python train.py --encoder_bias="all" --encoder_moe="top_k" --loss="mse" --latent_channels=4 --decoder_norm="batchnorm" --decoder_blocks_per_level=2 --epochs=4.4 --final_lr_fraction=0
Rows from block 1 of the decoder of a small image VQ-VAE, named by matrix and row number. Each number is 200 + 20 x the weight over its row's rms, rounded and kept within 0 to 999. All counts start at 0. After the name is the row's rms in percent of the matrix's.
After each channel's rows are labels from the 100 images, of 14976, where the channel reaches its highest value: "top examples" is what is common among them. Only what is clearly more common there than usual is listed. The data: reaction-diffusion patterns (Gray-Scott). In brackets: how many of the 100, against the usual share in percent.
# conv: 3x3 conv (decoder.mid.1.conv.weight, 64x64x3x3, each kernel summed), inputs 32-63

conv.45,108,184,194,193,191,211,198,213,190,214,205,187,209,197,191,188,190,196,142,216,198,206,180,140,188,237,192,195,215,174,200,202,187
top examples: vivid (93 vs 14.4)

conv.8,110,201,174,224,183,202,218,187,184,184,210,206,209,130,172,188,187,183,200,196,206,183,202,177,220,208,161,180,172,170,210,191,183
top examples: pastel (58 vs 14.5)

conv.23,076,181,206,196,215,197,174,209,185,200,227,184,233,190,196,162,216,194,190,192,221,216,180,232,210,210,224,181,236,192,192,196,206
top examples: embossed (71 vs 40.1); vivid (49 vs 14.4); warm (33 vs 14.2)

conv.37,084,212,187,176,180,200,181,218,207,211,193,185,187,203,180,203,191,192,233,207,212,217,191,209,216,213,211,213,220,170,225,186,207
top examples: vivid (82 vs 14.4)

conv.22,112,205,174,234,192,200,198,193,177,194,206,219,197,201,235,182,197,209,195,178,184,152,216,167,196,214,221,200,185,220,233,217,189
top examples: stretched (99 vs 24.5); embossed (92 vs 40.1); grey (33 vs 14.4)

conv.11,115,191,204,204,197,138,238,191,199,208,225,217,209,187,194,185,170,201,220,207,205,219,219,205,197,210,197,197,190,179,205,206,147
top examples: cool (44 vs 14.3)

conv.61,094,188,199,201,221,225,198,199,175,191,162,190,237,205,208,190,224,203,179,211,195,212,197,203,193,189,176,203,171,193,201,183,226
top examples: vivid (80 vs 14.4); embossed (75 vs 40.1)

conv.12,117,185,219,184,194,207,183,205,207,198,197,180,216,201,175,210,199,201,190,198,195,223,165,196,198,182,190,185,221,186,185,195,207
top examples: vivid (97 vs 14.4)

conv.24,113,213,180,175,201,195,193,187,202,173,175,227,204,188,214,206,222,172,179,199,202,174,237,217,209,218,208,204,192,210,214,198,171
top examples: stretched (100 vs 24.5); embossed (95 vs 40.1)

conv.21,094,172,187,217,213,201,190,176,208,146,189,151,212,209,197,163,227,202,200,216,177,208,179,212,173,163,208,196,204,180,214,210,228
top examples: dark (88 vs 14.1); embossed (86 vs 40.1)

conv.46,079,219,208,199,199,199,197,207,192,208,199,224,217,198,209,231,214,222,192,201,209,195,196,197,201,195,149,204,122,185,234,195,214
top examples: embossed (69 vs 40.1); stretched (61 vs 24.5); pastel (48 vs 14.5); vivid (37 vs 14.4)

conv.0,089,207,211,200,201,204,199,226,133,216,220,224,217,177,202,207,189,190,190,192,217,211,186,224,259,204,194,170,197,196,169,159,180
top examples: embossed (66 vs 40.1); warm (51 vs 14.2)

conv.35,074,194,193,219,206,152,185,225,190,213,218,198,252,186,191,174,221,218,205,206,220,223,186,218,193,181,192,201,169,172,218,198,221
top examples: grey (55 vs 14.4); pastel (35 vs 14.5)

conv.58,121,171,178,210,207,177,173,157,238,191,209,195,183,196,210,182,192,209,186,216,183,188,189,171,146,173,202,203,194,192,192,241,197
top examples: cool (61 vs 14.3)

conv.27,089,182,206,215,213,195,198,211,192,211,170,180,229,190,210,187,204,201,166,200,208,220,191,179,174,200,168,180,169,157,226,200,209
top examples: vivid (49 vs 14.4)

conv.43,082,197,185,229,166,234,229,202,185,211,184,193,210,213,217,198,243,192,185,214,214,183,220,192,198,175,192,211,191,182,197,189,221
top examples: vivid (49 vs 14.4); feed 0.078 kill 0.061 (36 vs 6.8)

conv.63,104,219,187,229,200,193,198,202,172,205,199,230,217,188,197,228,211,212,200,215,207,208,196,198,207,188,144,190,145,190,233,172,200
top examples: pastel (52 vs 14.5); vivid (37 vs 14.4)

conv.41,132,207,186,211,196,199,194,195,194,200,197,217,212,179,207,216,198,204,188,218,203,203,190,187,195,165,146,196,126,172,210,189,210
top examples: pastel (45 vs 14.5); vivid (42 vs 14.4)

conv.4,131,210,194,208,208,212,207,209,120,206,202,205,203,184,218,204,200,190,187,194,212,209,200,196,223,200,185,157,184,196,197,115,190
top examples: warm (67 vs 14.2)

conv.26,067,193,198,200,208,139,217,207,202,252,236,241,224,206,181,200,205,207,226,203,224,215,198,208,213,176,201,207,189,174,222,210,196
top examples: embossed (68 vs 40.1); grey (47 vs 14.4); pastel (38 vs 14.5)

conv.9,103,183,200,215,205,169,205,193,200,203,206,217,219,176,218,183,194,199,198,216,210,208,196,208,172,181,186,177,171,161,218,201,187
top examples: cool (52 vs 14.3)

conv.34,131,192,193,203,214,224,154,201,186,170,177,174,203,210,217,184,223,190,191,207,200,208,188,209,211,201,205,195,205,209,209,190,214
top examples: dark (59 vs 14.1); warm (39 vs 14.2)

conv.19,101,189,243,172,197,194,223,210,202,224,183,177,240,209,156,204,195,196,223,214,218,223,190,213,187,213,186,199,200,183,215,182,202
top examples: embossed (78 vs 40.1); grey (51 vs 14.4); pastel (33 vs 14.5)

conv.31,113,191,174,215,236,217,168,198,164,203,204,201,212,190,218,198,230,212,200,216,207,194,193,204,214,183,195,175,188,206,210,168,212
top examples: embossed (70 vs 40.1); vivid (51 vs 14.4); warm (33 vs 14.2)

conv.10,085,191,220,184,196,195,193,201,203,201,185,170,210,212,152,225,197,205,181,205,212,204,202,184,189,268,175,161,190,180,209,179,189
top examples: stretched (54 vs 24.5); vivid (52 vs 14.4)

conv.39,137,184,187,200,187,178,206,191,185,192,208,198,214,163,170,180,128,192,195,198,202,208,180,197,191,192,181,172,189,160,215,200,164
top examples: pastel (46 vs 14.5); vivid (34 vs 14.4)

conv.32,108,198,171,219,230,190,186,178,206,185,168,198,213,181,225,206,204,189,224,218,203,200,212,186,179,221,194,181,172,191,191,214,172
top examples: stretched (82 vs 24.5); embossed (79 vs 40.1); vivid (46 vs 14.4)

conv.18,074,210,202,193,214,177,184,188,175,190,152,207,188,183,178,225,185,207,243,217,198,206,177,204,187,214,205,227,190,202,158,210,185
top examples: vivid (79 vs 14.4)

conv.15,089,171,198,211,199,186,191,159,238,198,184,190,212,209,197,180,208,217,181,216,186,191,197,186,103,184,193,212,186,196,209,228,209
top examples: embossed (84 vs 40.1); cool (63 vs 14.3); vivid (33 vs 14.4)

conv.55,101,184,193,208,223,208,152,189,215,201,201,191,192,204,223,184,228,221,215,217,198,210,186,178,195,212,197,201,172,215,221,212,220
top examples: vivid (70 vs 14.4); embossed (70 vs 40.1)

conv.57,101,196,171,209,184,194,209,193,196,190,198,216,186,191,200,190,198,195,198,187,173,210,178,171,208,205,207,222,202,176,172,206,206
top examples: vivid (73 vs 14.4); embossed (70 vs 40.1)

conv.42,060,201,171,206,215,183,205,223,193,229,249,217,175,201,215,187,227,214,174,179,223,190,210,202,228,208,198,222,187,193,216,197,184
top examples: embossed (78 vs 40.1); grey (44 vs 14.4)

conv.1,135,196,194,213,220,210,124,193,186,187,184,195,202,203,200,190,212,199,214,211,197,198,166,196,209,188,190,198,188,206,185,196,205
top examples: vivid (54 vs 14.4); warm (44 vs 14.2)

conv.28,083,198,176,201,215,190,176,203,195,224,212,215,205,197,195,196,231,240,206,230,214,202,171,181,207,174,176,185,147,196,210,203,217
top examples: embossed (72 vs 40.1); grey (48 vs 14.4)

conv.25,076,194,217,198,204,185,191,214,185,203,210,200,223,194,200,173,202,180,255,183,216,201,181,252,251,140,210,207,190,187,189,193,192
top examples: vivid (81 vs 14.4)

conv.2,107,200,183,251,205,174,186,196,195,215,190,194,199,201,227,222,202,187,193,181,200,232,219,173,211,198,195,229,212,199,268,197,193
top examples: embossed (82 vs 40.1); stretched (79 vs 24.5); vivid (34 vs 14.4)

conv.29,118,180,177,222,202,184,195,195,180,191,213,187,226,193,197,157,191,129,207,155,187,199,179,219,196,145,203,180,222,176,201,199,189
top examples: vivid (77 vs 14.4)

conv.3,107,206,204,213,207,200,212,193,184,192,189,209,207,161,205,220,192,206,212,204,205,201,187,173,208,181,130,198,153,185,212,151,192
top examples: pastel (40 vs 14.5); vivid (37 vs 14.4)

conv.60,116,212,202,219,220,208,199,222,117,209,216,212,204,190,202,204,204,198,194,196,209,202,214,205,274,207,188,163,195,208,194,147,194
top examples: warm (46 vs 14.2)

conv.20,125,136,177,223,206,180,183,186,206,193,215,188,201,200,205,121,187,191,209,201,206,201,181,199,189,173,220,193,232,201,214,220,181
top examples: cool (46 vs 14.3); vivid (41 vs 14.4)

conv.51,100,189,180,206,202,142,196,198,205,210,241,217,206,182,204,188,188,208,211,215,209,188,197,196,189,199,199,187,192,166,206,209,161
top examples: cool (36 vs 14.3)

conv.54,117,199,187,245,229,193,192,185,184,190,212,209,196,195,246,195,207,188,204,156,195,193,216,203,204,194,211,193,201,217,248,193,182
top examples: stretched (100 vs 24.5); embossed (93 vs 40.1)

conv.59,089,215,189,219,219,213,191,209,136,205,216,212,199,188,194,210,213,207,204,204,204,198,207,198,245,183,176,183,180,192,223,136,210
top examples: vivid (55 vs 14.4)